From a checkpoint of a small image classifier.
Training: adamw at rate 0.0027, 7600 steps, batches of 256, held-out accuracy 94%.
Data: trained on procedural textures in two colours, tilted and lit, 195000 training examples.
Rows from block 7 of a small image classifier, named by matrix and row number. Rows with one number within an expert belong to one neuron, the router's apart. Each number is 500 + 25 x the weight over its row's rms, rounded and kept within 0 to 999. All counts start at 0. Numbers have three digits each.
Before each expert's rows are labels from the 100 images, of 14848, where the router gives the expert most weight on average: "top examples" is what is common among them. Only what is clearly more common there than usual is listed. The data: procedural textures in two colours, tilted and lit. In brackets: how many of the 100.
# router: slot weights (model.blocks.7.mlp.router.weight, 32x128), inputs 0-127
# up: expert up (model.blocks.7.mlp.up, 32x128x128), inputs 0-127
# down: expert down (model.blocks.7.mlp.down, 32x128x128, transposed), outputs 0-127

# expert 29
top examples: green (100); ground colour: green (87); white (47); pattern colour: white (42)
router.29:509437513465525467478489466534522506504477531512508480503511529499469465469508527524552526505525527512500468480478450499446480479491559506522559482501535502481483480480494501494493503490488496509523495524503477505537527528508538491482486510481508485516505510474456473463503518511466501521556504515497510481503537487491517458461483478458501519537476493536524503487470528492499567482524
up.0:489537489494481458485505507485589561486536543479522491467489490491504514499509498475530503463468531497488464474454512520513505490479496466486531464509480458497502480496499473474490485478505451488459510512454491484459482476516495502482503543522482495511556482541499496506478505520500549441537507473508513514510472515513482516526514479522517524491538524484456482518506503512481495464509
down.0:472508496549505493539495545526464416505449506473446533536493536490520443519463515498491511515496506509491537513502509483489490538533483516492487478549532504469506501532486514515492483486530567513515502488482484506535475483484493541502477483477519477477468495452476480522504474495498501548513483487488509522463513469488504501476487552536500495501503460506511494477489509469519494531492
up.1:539487512482513443470490467500505510509501534557495487530519538503458501485522519501530502489522503506507430500448480482470532489497510479521554484460508511493488454447494436532506492477482518522476522545481472506526517488484500500526492545521497472502480503546452504503540483534493541503517514490496499490517488514540493473475504497496462495497537519523517518465492496488503480495547
down.1:461517492489498527555468568502460479517504470435479538529526486485538508492459504507475493511509506534467560484524508504515509485499494540497483530512461493516503524539560540474498479509510511493507490453539504486476488531515471518508518475517491470473502498473541515529483519504517465498480477483487445525486481526549501479499520508471503493531491504514487493497483485478494475488449

# expert 10
top examples: purple (76); ground colour: purple (54); blue (42); pattern colour: blue (32)
router.10:504527473512538502512481513509523547503497483449531484499500490534532469501459485493502499514516507488468507499497499503503476503502463504487481524483464484492514523510518534460505517501457496508548512520562485485459439512532473490490519510533499451471525528468537499507495567507554516475521505532455468493505504510530488461477510506535496478470450502522537478532501517476483502539474
up.0:496461461456531489499519493496572527510496511575537521497482508516434489514543518483532507470477486513490516492494477476495483478496533504499494455510527509483503500465510447488501517477471542530489477531537455519505463473481495553493492508481506522517535529479495512520504445525469509478556494491528516505504477506477477488521488476501517513482506483505487486527520498479513470521541
down.0:531542509556472525474498547478527488519514496456504492511500457502582516512470481474529556522518481486497469466485514502514528534505457507483511465553491477526520514511501500491470470468492466471487545472494477511496473528501508492499510507523502448469506479514542474517472508545513495483498495521485497516474464483492522491489476517544514487494530478494473526526533483520497477495457
up.1:476500492474516562540480549514401439461525528478471532531515483474542514442468477511473493491489483503488543525500511511485527518493468500480507484506477529508515499506522498486518487522540526524489489493512537501522481514489469493478512468504499507472475485504541507519510538457541496500470525517524535515502484533515496488524487529491490500497489499515500508474465515491470512521450
down.1:483493519472488492492513483534545537483490514503494476470458503529466507489497522505542452483496545489471488499491464481495486478511552468465480511484577495509473510502475536490500505502481508528476472549489508515524492450502508490525482524475505571522514480523476524496495462495486502482486492470537506483507520459468497519473451499528507540515483506506539507509508504476540548544522

# expert 6
top examples: red (93); ground colour: red (48); pattern colour: red (45); purple (42)
router.6:468443516443513501475485480507496534500504516524516551460524481525471501463470490497515506499476497508533508492497480517514469450484549517537512446545494504537539477503501471458508509512510497507497490531520450481505516508467521510492536502464475518510550529503465485494507483521476495474564488496517492484504515479453527542528492462465507503502483481533498523533475519492503544507503
up.0:533482513524482474499508479515509518537446446553489503487517510497468505498524495507528548532496510485548532505510522515483493519519491499515500518503525483455513494523440499504497513466506499463552527481487502503475509516518542480479520477474543476511489536432472482456504492519496415547523515511455491510489535468482531479457501498489497485497483494489497497494495506496477505469526
down.0:447508507505525523548502522524494480452513536493521506493433470502495490500484503494450442496483524507518531514491514504543467519490536450498456447517493508493512505467510478466490518506504508529449495493464508496481516451480511512490495511487509536531513512549502513515499504437504545497467494455544523505503499487469512541542471529487511520517491515523475511511496496539529502499494
up.1:496490465536532467517492537461490404485558524443487502494487462507526516516495496480487476511478475456493518480495517485465537497517521534527517532540508487497506528512487548511487503494505479485482494497514481487493499473464526475501542474462476509496493509491516507553502487530517473505491475507481499507512476504485508514477489522503527486522492538491446529512547516506498486519423
down.1:494514486491524524478513493494552560520471479521543459508496480541488489538500520532549481495539525512470496485485474493517478478498519504478507486514508505525479512505512503492501475495467511500511484542503555526483481467509477525524461543517534477494493475478526488484509489498475541468503501458502495469502518487482460491490481466553466496495493483508546466546465458487528520461561

# expert 18
top examples: grey (93); ground colour: grey (75); black (65); pattern colour: black (45)
router.18:503503508492554489513502503474555525451460477534519463494503502538462455519515535505518472504523513491465528473480482455483474496533524494510502516519514447508485528491484470491489536498469501511575481547537506506449482472531531450506497511456539481531528514486508505532512494540477503491506476492470509502531529498532470504490492471520498480511505490515541459500495483478489501504490
up.0:522526526540526452479494451474519512503466488515540472511479531514513524536537501495493468466494496528515436496485521486490513527468506485516491503479494484515496508449452461535516540471460468473455532509454466465487530472512483506528517533531494521519487532530460489504521517530467517487489489472509495478480543472523477550502480494536485482481496500521502483497510476507515499518531
down.0:499486441462479524508485560483499473464478489520480526529508500522503513505511521533535535502553506477443516510522494541481564486503502518514494510511515503464527541505544516517491486512476515511495485494525481489506461487476495525495504500505513485496518505478529543479450525546480464472489508483484490511476440502515480459458507499509457458529472528468528501476492472512484531528515
up.1:483448498482523531508478484538473447493545510520481529511533457516494516448467483485507518506446503497526527542480502530471510485503528498515514489456509567479514454476498490501518512510539508490485485506542479460557503521507483484474524480477477481468461542480479473473495489486508484486490518508486497511549510532501537480520500525466498514517486534499505533477459541500527496509489
down.1:505486519504521482493516481527493522576481468519531497500498523483498492504499515499502485478454503540505502469506493467535492459529521534514478508437518494509468493502508469519516488468462517475503529517493465493528495509524465530518453496494472515477525514521466513539539467489502531501552485516505472428482506508495483501472503494500514531455516508547475497558481535468540485493523

# expert 2
top examples: brown (67); ground colour: brown (57); green (46); pattern colour: green (46)
router.2:495490555526524503482510465521482537515503507461529486455518510510537515486493501502472497471475495469535471486479483508501458525524499511518537485510466509521478473533462495501493492494469466480516537531486528469512524532503556525473457534487514512502486506461491471481516511453510558557506518512492504438482547461438494521508493508488524515501473457504511515506485514504498508481525
up.0:505506473537514476495487475507513480486507521469536494505499479466506464544506508474450479516481529526496483474476473480461456519478545485506506485557481474462484498501452468492498505484496463511478461505507474508513523467525497507525473533496480499529521491499512455550506509531473543524524512473519504518497503515518503483494507497500538519523538543589443494508534502480519469498494
down.0:475537501473455541492509541524488492493478476546488505493479469472559545484482504497488524470471554467442506523517517501515534497499473490474461499496504531510517532496510491489513521503460510532467466440514484500511462525486491516527498489516507537501499510478486528484456486509487514484458517491532511491494517489463521502498504517555508515451516471440554515466492491510507514523503
up.1:493521513461496517548515542470527469519475472509512499537499462483498508530450555520488463479499489525464551506503493521483512483470516503467507454563476513547468559522526516487484520528488527510500487516497496497544507483483500461528486482477503501504491456491515500494488492517459441481478500496508493538481487476509483537529490478490513529506501470535511485515472488461511539532467
down.1:530510492530497454478520456503512572528530491494531468477498501514521527503533460505521523477478505481531484496469519491497474543530464500507493512477528499467494496538447512493492489473486454481530538524491486478464487514512505500472483526514531484497507540458491499493505510478532564509539532522493532469525492485482508464444499513533501489449497512458478498521530524507488478494531

# expert 22
top examples: yellow (40); blue (36); red (35); ground colour: red (31)
router.22:515482511506497500494491496473492528521451482490512533482542513527486473461464506503548528509495465521520545496529513509504488509516483557520507481540517460501481460553485510496494470489506505458571516511495488495466488547496470459468505475456493485493506502477501500536494511526503467474539483511473491520528503487506542538534553481508526498535524457498473456485466491480481488487486
up.0:501476512487502520510472522473560513492497510526533534480500451473452476510497522511519515500492508576504510499516517513542494520441529484519514456556477465471512492509517453489491512490520486477531479505491493491485498492510483475497508491489529459500554473541487492511511508577480468458541495474472503500525464518518511499531525475496503483506529492514445472518480488519513491484502
down.0:527533481486502516507500503544506546497532512465494515480462465496526587443461500512507497450459538493502502551495499525529533524501480446479487508462505549490508514477510517482511521494500492521472525474483480470480470544495490495461479488560525518500489503473477512491493515481525483513489545487494483509509492469481540488509513541526492518479478484443494491501503486508492506530517
up.1:505493488519485507512478550467556461476508521484495519509459448466488491505503519494532510507505503555499496498518523513517502547455531477510513494533511467465528527506508500498504524500519457482516452480474498483458492499501483469490504489491550444500519459557511507516491531552493445471496481486499492507511466510526534531487512506492511491538548501496454492504490465530505477468471
down.1:503510523485517514509526468565495574521527512479513509458455477517493567453462491520512466463474530493517519531497472516525513499509511443466480487472497556520474483498490506473504510504508498534473526496496474509487500540492522489477495520527507541536490497469479511479507493457512521514511533481494481535521493461462526487524506515493488548495473485472484511494503469466490504524535

# expert 5
top examples: grey (71); ground colour: grey (55); brown (45); ground colour: brown (31)
router.5:510516467484471501495504511483492470509499512507498521523500498482506483536528509523491512491517512502469456483535484529529530479448517509496481506506495484457522548482539519522481510503497494487438478454507469490522490467502474552533519482543486550527538483537488523484479529550475495477500475493524480481439473518525471470455495477521484462503487551533494483483534473508503519540488
up.0:511487473507512482545523525525511491466477480550524463500468521520426432528512531527516496518516486470497535494516480505450472490501496497499499474509538489493476505479464510479496516518515536509515549520488522515514511476509554473490501488474510489538491537435531508507505526448477494536501499541461538529501514465527469508495466483504520495517486472514515493492479512493495546477504
down.0:483499509487533524476487523518460469470515495529531519522471476469498501516520511516441468504496563542483493515519481516532513438447521505516485519498487557545513515458543462482509528535506490512486489440463508507508526534496499526507500508516473502527502471493491499464492520494481511507483505506557502472490460525448517503502516489448475491522492482489465522518492516523518486490527
up.1:482498531492456491472485478482507530493487480543479475494517503493467510442480516501509538492510481496495487496515515502474495502547477515515530528511526491508485466540451505514514490531508524494524516498475544523462504519456519442503495515496518503503452523442450503496514513482535500498463500522519490474514547445476516540526494500494496522506564464442522502518493491518479521494547
down.1:527498499547472482523477497501476460512481516520520503526441496437471497493520514499443460484472550535469506512530532548499513478455505495502490557485492490482493526453503505501492544500530501552505436464527486491508525493513458484523513492509464523499526506510462496499503525531480467511493500515510501513480513553508499492517520508469506502489478483513484499498561520495508522517461

# expert 28
top examples: green (52); ground colour: green (52); yellow (44); ground colour: yellow (44)
router.28:514473499508512556489437538516500514498523508462533515518488488499524483506490480486505505515533477540504477498551467553509541466450492493468478448490482507526497486516515501504536470530489488453470529499449507516535502552530492495467505518518488478482507440538538516477478553509492508484525505481472486487519457505486498494546502499481495505540491498501472496504450490509516503484515
up.0:536484478472505509489512489515499495457529522518517491486500475505486458506545486478508504485475524443478508521479496479492434505503480532503503520493511526481513517452469514457505500488513500545525459522555491496492487478511483520519512474488498504508532551432502477501511482450512566498515512526524542498505527544493492448466510500502518497487474510499495507481536573493501493520479
down.0:522493505465478489484491558464512523497461491523503504504519548522492495510499539518537510507568499506486503476516510529507521500471517504501493482553509425477506514528524491490484490489469473442521531516452510494500497475514506489486500499499524508500536487511518526500490522557469443481516487473455503452488447461498479504505492464502497463542514490496509464504473492535491544509518
up.1:455484494471535485473503479523504554472478503517550488480505495516501513492520500514486470466490544505503491501497450528499478488469535509517514458494472547552492530483483469499536527526469472509498511503477487459514528506453515530478488548490511519541498526449502505492484521448474542523499513497538520458500531472466489518496474501489517475515478493518505479512455516511503524481562
down.1:523530493510486515513502526476472505479492504508496530515500495490479492502491487501499476489485479464461502521531548502507530540490451478477480540480517469450523520515501515509476517496495494482537475520516514509473465469536494503508492485515524521460529472530512517486501526523510421480501496548472482515494448504539491506478532494544464499443508499511513499493502455489457532585500

# expert 13
top examples: white (85); pattern colour: white (74); purple (69); ground colour: purple (69)
router.13:533480499493505465472476483511549513527503559509476457505540531484464494463488523512533553489497514535502442512481464531452508498514523495520558491472533511474465472491489513520494494504515499506512510511489490468543496520500521457457505516521509463479470478507454506464511531515462495530522500526502500478527543493531518474482482481474514521520501502473528473485466539501497509456514
up.0:474495481507486544460499512530485515513476464503488501531486503537538497506501489508545519530531520494512480505475487487532511477510479481467473489518519521543551503495500484478525479466442528484478549507496518506510471502487483560518485522537489467493505513478537503425468497485531552498499504485497496480429509462472490500447486528536491477480490499490526524491461510505524493510528
down.0:519495511508541483541514497469529470457527564448513486493492472468458483490504476502504482490466465489521508498493515485449482535489501487525553500521488521508471496476490519497482528521559488523524477505510485477496521512507519458462512482460517475510487498509489484542511509467496475509500481572522556547520524521530499520516494492476523527501492482512453498522530519512456500489460
up.1:501490500480524440501480487469536477481503563495497502503507496485473524455513518503536521467479523528497483498451516491453501529504541495553571503502517497458488493498490494513449499495534469516528453520503485452487494477496526464492526500483539510505488488509481503552534493529450478491504481503552533499549504539526494476475507472483488498514510512487464492487502501507474517461505
down.1:491523512494458518500448510516449512554485473537470496511529530510554510479486518493459500519524498556495482490532484518552493484495503517473459472472504468504528519501534516504518466506467515469462521464490500520477506489485491536511477501553478524467501514510500520480496534507504505538497513451488436454457503472505502516486485514475523503512515512525545493483473477477539499507477

# expert 12
top examples: pink (72); pattern colour: pink (68); brown (56); ground colour: brown (53)
router.12:543480514467454472468498488502546538503496535529519492466444468468490529515539522500519519467483552485485451510502473519525514467458542478500497511469495525464504549456515491501504534503483468534492463482505447482507509492500502508496473522501518518532552499533444509482487494527476497488519526509512508469484485517482510485469511465499525501478523490492523500528544512523504519529529
up.0:470516481501488507511495507509541507489465452522507505487485462521522484522485498484536538556491523489475528501473522460478478511516472496515477543527509494477560557533493500475491532496469525506557481494558512495461440484508521488530522494482527441493529530457519495491508496532504480460513498517504505500501516499510493450456493471523482471464481505489536506534513506494469496493488
down.0:507461517490513484461526444539489538518500517497493494491500519515483550469492483497535492475483494484532498514490474524476512483529517511516539498464525540524457441511447496532535482495516475503491526517463470507532545530472490480481492520475468526544468493491451484480506497471508503522519512515509490496536514461449535526522524508490487514541508471482496508488490501479496519481570
up.1:466515486486479503489499479502518529462446476531511486481508485532518481494477518496529526520485531484472521494460510466475444510523471519533506525545516501500545530523473511476503509491457533513548489515538517478474454470464499501531513491479521466498523567426487495516514496501501526469509497514533515474476554477490498486468501471530499471467484490493532495534501527501482521496508
down.1:504450515503510491457520448521510531518526539481504496479517510481464516488496488495511515486488482494532468500514463535480508475505518502532557485488471541522454435517475484522520486514532471499494521487469491502534563554479512485468494528486476495539479466495457475482518524478494502507522509543485495508528497492470532515543535480464499502546514472507475504506487498492496510462547

# expert 15
top examples: teal (100); ground colour: teal (96); yellow (50); pattern colour: yellow (48)
router.15:482487484479484525475454506492492549496501498499516569459539493524493476469490493500538529518504465521532484513538491533521467470471502543491485445557501475508546452546496506465527480522521499466480489500496519480490487522523498491482535487502494518480528478514516499477497509544495476464559501478503483488506507487488530538562524464493509492517474475494487493511448495532492504503492
up.0:505494509457525552472526502496486559466526534500541482473518519526516485488509468488487483484502498478492461499450465480494453509480480475479511459501472519539499468466496471437489503503469488508517539550507541513549501486486510520494489504507520501508514533512523477481516477443493569506512527518516547469511493503464495487517475492490494485481487503516505508494492543495495517513563
down.0:494492522491463472531456517484467459493460525523433518528510552462492483470486509514521521527520531511480512510515509491512516498511500504525502542504545449461538548494531535503498488487521515500530484479489482501489496471494460479505515465484506505463514513511455528544508514524514436493489451500519484478465503498519517500450520497495496511514541480513529480487522507527472554506485
up.1:531497497541477474528500503485496444508514484486475508511463467465490523497494506494508532500488491470508539506529547511486550486488493520514490539490527509460510529503488563518486513507521497508478465451515445510451500527505521476497526471479492502513492487480482518490491521551511427509480491519484488518492489512475528511467510513504519518511491475461490528508564473499476516492420
down.1:489491510483528535478542483509544545491522493510559474459501456528480516519488481502506481484505493505507499462476453486495494482512529466475522446546461516540454458491487443460496508507495494491475520532516512519511522502491534474483493528505499505567501496488510492510513473492493588493496502489476538526535506488505490488554471488507511493527502504509490497494488491476508456487527

# expert 14
top examples: brown (66); pattern colour: brown (65); blue (45); ground colour: blue (44)
router.14:516443512481516502483464500517483529528480513498518527505517540476468482443491516515527527466503503537534477509527481531500508462471515510487523465506501502494493443494520480494492496482480505490502540511464496497550538556529509532441493496497491513483520470517481502469513521489495497514559515504470506457470501487465507522525520487463514512501468437531497503504457511517483559509526
up.0:531530510536452510495528483499532490496547531408491505470487462518547495496485479482500539482473485459512504492487511497484434539501487496489485495501519513459520515503450591479478492497552463492488495466524501488464500479477512500499524491506510498518521527491502474491503501500535502515483495525525501519493504509482545494508483495496513505521498524500463515507550514499517533479453
down.0:500476475455530453511543522523502451505480458542492505522472546511489439497525583500512488476507533533492515500528478502522510478512539503490482501497530473472490484479536499545488459470475518482479445495494490517531490499519500495503453491476517539513492457509507529500493457520458487516518470467495511453496501504511471493462497498501519530514477496520505479474468506511535491482511
up.1:519542473524513414514479477497497469476502513523479468495529499485498508506528523485472475495488527485497461554472483506493502543505470463501502534450495503456504538434489511525508525489519484518511470513482529469470514443528510494532507493527501446482494517478477496510493492509457500576489504481464504515497530498532517486474506496503501482489526515511531492455481535504518493524499
down.1:513487536486505535488501510500508489547524444487534524483489488502557484505470474486527495498515492524493539432533518480541506482488505519528486496517513506538502507566523501480462507509513491490498473515529474506491479522488446531511519516494485485481499519508485489502499492524506511421517492503507496500528498506479524472515523448496512530484498487481463548560519449457518457468495

# expert 9
top examples: white (95); ground colour: white (67); pink (42); pattern colour: pink (41)
router.9:541499491488541445498519500488519480533470516518494485547510555507478474504508527531540510495545522517490471478484491487484504491440512503508518492517542470483510512476521506497485507475496497499517538522504456503515480500498520528525537480516496480510530520490488490477516501536461479502559482527514500484450474487525473462419447465505483497472472521535488476511489547478497511519500
up.0:486509522509511530528491507509524545486495448503537510492499489500514455511482468483484481535499526489502535496516519486534446486483466504495458512524489475523540532519487507430513536508501477501582494493529530518441499495554510483506536496487509475503540535436529492490513527471539522467510481507485504475504517498485484473508503478504504486488462476512501490527502531501466527486470
down.0:520501503512501483475546509491493477425495500504492471512464513485480539503510509503497495472504519437505506512481495509458532534493485448498512488488510514482467487469471486530501532482503496518505528522443513503550505492477522498476467485485543499555477489505487493499496491481495509566476525506497566500500472467468524536483478537544490493515531489484482508465508502535481520519565
up.1:519475530500483514431499494496463481485520538499496505489496477523462528509538506492527509486519471517503475496478482498499534500508514499512543494496510542500490461477491473540497492512515524504438517514469510503532516492437511515505448511492507514531458466577471477469506466515480512519477511503548507515500484484469526520497510500487460480533543473474494523477522458517522487481557
down.1:487498508488503507546453509506523524555520502499528510485535488490537444482467482520476508488496484557484499509506531493510477506481503533474498482495484504499513494510517520483490473505489533493491472489551486485457489526524451490494542487523500497427513513491527518527500540498501520436527512502487476485535503541539498469553520500468508519472472502515507478531489476476510469469432

# expert 16
top examples: yellow (83); pink (68); ground colour: pink (68); pattern colour: yellow (56)
router.16:461512498455502474459540473502528529522492462502491497479532487522492543484450474489531499503476508505527523462461497495476484504527534516510528493550474491558476465530473492461492520496493478463517508476519489482501518514500497466518538530495475515561474522461484454502479464483528504460479479495491539514513555474495507499540511490512544483552509476487509486493492528491509479494500
up.0:468524487492481473496492484483541555490493495555539492493505517504492478504466492488505488514505519527490503464486509506530461463493497517520483462539490480536518500517500464476508472500497502523496479527491463489440499487492481488520530556517499487494534525500491537552519510520485561428514496488532510477514515520507483513557502444502492510456524496518489496552500490503471513444496
down.0:552518478542516483471485510468494459502525505441511494520544484503532500536524516514514564501510448463498450500483509503463520497507453528533533545517495503488521507506512551533475481485493471464506533516492524475519494513509520528517494480515507459453479468477521469468497511539479465513533494521460469498467485500503483472456517501529478466481487505480490525517516516510506515517488
up.1:486499507507456543511487532498504523492526527499486477487485509468451475534536503512484500499533497509491450514542488551559504499449496469494478505448465468435511517477565520516472517545501516503452469464497525528499519464520508527480471528516530509500529483546500513470506533499519497505487497512463480484465492510509489499488481506489483476508500509509548484490505479550518510502517
down.1:505485517478509487510504464488564526495512497466495531479537472557487500480485488499565486499506463465533512493484510497483476522532522512477535469524501502527495463527438517485507498481535477506513491556537481494471507501472485453492553498461496514517504509501524475523518469521506471450540490500476474557554497476527514521530510498502481514536496509493480504487505497463498471499474

# expert 27
top examples: red (82); ground colour: red (60); purple (48); pattern colour: purple (40)
router.27:495459546441484480468499475506512548496493532518506509465488502494479536479507528533536504471472538491514472500490472503535493452486543485513518505497512493476507514496526487494488510500498483494505493514479488472522521467511511489484470508478519536519570497526431514477520468505480493498527517486511494447481488473462499503493504439493512508488497458495541483532513520541500557532550
up.0:529513526492525444508502451499549543524486493496568487468513478499453529479526499519518494479502505520538475509471509509482456503446529484505522465523477496509504441450486509470479496491510472516491502533485510495504530493533519504504511516506516496502501517481489467482540505545462444492536519469457506500524550509475499486537505481497494499493455467517471480520480511491524531478521
down.0:485508469488467542502515589512461474516491495480466523495503510467545502483451496511469551489464538489474531480516500528519513523515501507496492480506484518493482538540534524482516504502489509494489514445508472471521466514444461510471482486530515513513486521475490519529463528482543531486461523496525529487474481516510542480479504546508538481500533508489496486479500510529498482476475
up.1:526475525487492524474469517457515524470515557507500516506480498482492521498534500492525497454516495523500460517502500497537542525480511468490524455492487505489513492477513449530480491505514494511465496517461502491505496492478467519487479514521539509496528451616504516506501507517478534475507503478531522485507454510524483536534500489516481489497552492481472484464492466533498467499538
down.1:499533497524491484544454498509487470512474476492480504506553493490518479483488492499468526556497478500492522525503525493477481510524436530484491507511501480501544496491498526489509482498520549504517524481534494513480480530499485491509532441513484449423480531458525478513494519538519446538511486525468475544493521515548523495485496535504492500463498498512501498508494525473482493511438

# expert 17
top examples: red (57); ground colour: red (55)
router.17:485407515461502527498484518520513506514475513510506515500500506484489492457471552531498506456473527514506505481502485511506513460501560506513531476511528495497457486522504469516523498493455508476506514520463482474549502504490509475459455500466504529505523478533468526494506505487483511520525526491506502426492485478459517541513503505462535534512517466511519504521470511496526554508522
up.0:496469524484495489507490500499501497476453508547507493537492526466461507484512516512526503489509549533496507490453493456478519484468527463510530480537510497506490501464497401493501496460466513521523504542452515503541511470509499500508479508493507516502521496556467513525512465520454538517509501462530547498481515508496478504474476477503510524477519482523516501465483514496502540476554
down.0:500506508500485530496481475488457542514505497455470519520537552499516560450504454509463505513496464499538505507547501530521531508520467512513514506450452492503510475499551519502505489511521492493526557465526487520473522512484481505481518491539495496485490524485495511504498530472563469522489490522456475503468468501505505496530536530460487474521483487501501475482508479496443470519487
up.1:492504453490483551491492540487514480522480472472477516525476474509536500513490500501565535518552503538482501490498520506529507507512502515498492504526520503538534521507511528468514490491470497447502506466509484485466470566475464515506493504537496466502469512453539504472454534497540491420463493498511503492463509485503508486475511534508516456530513490476501502507466506516515477512462
down.1:522491491525505458492525470468562535509507508509531454481490486506462479523521506503539481487489466482534485507510528510460478509492490496507529471519508516513487470502457533545479497493519484521525490562473492485497536458482551494493534513443505494515497480493516510474506501496439462504552498513499512525541540498496472555493488469487508510497463508488487528516489513494499543442495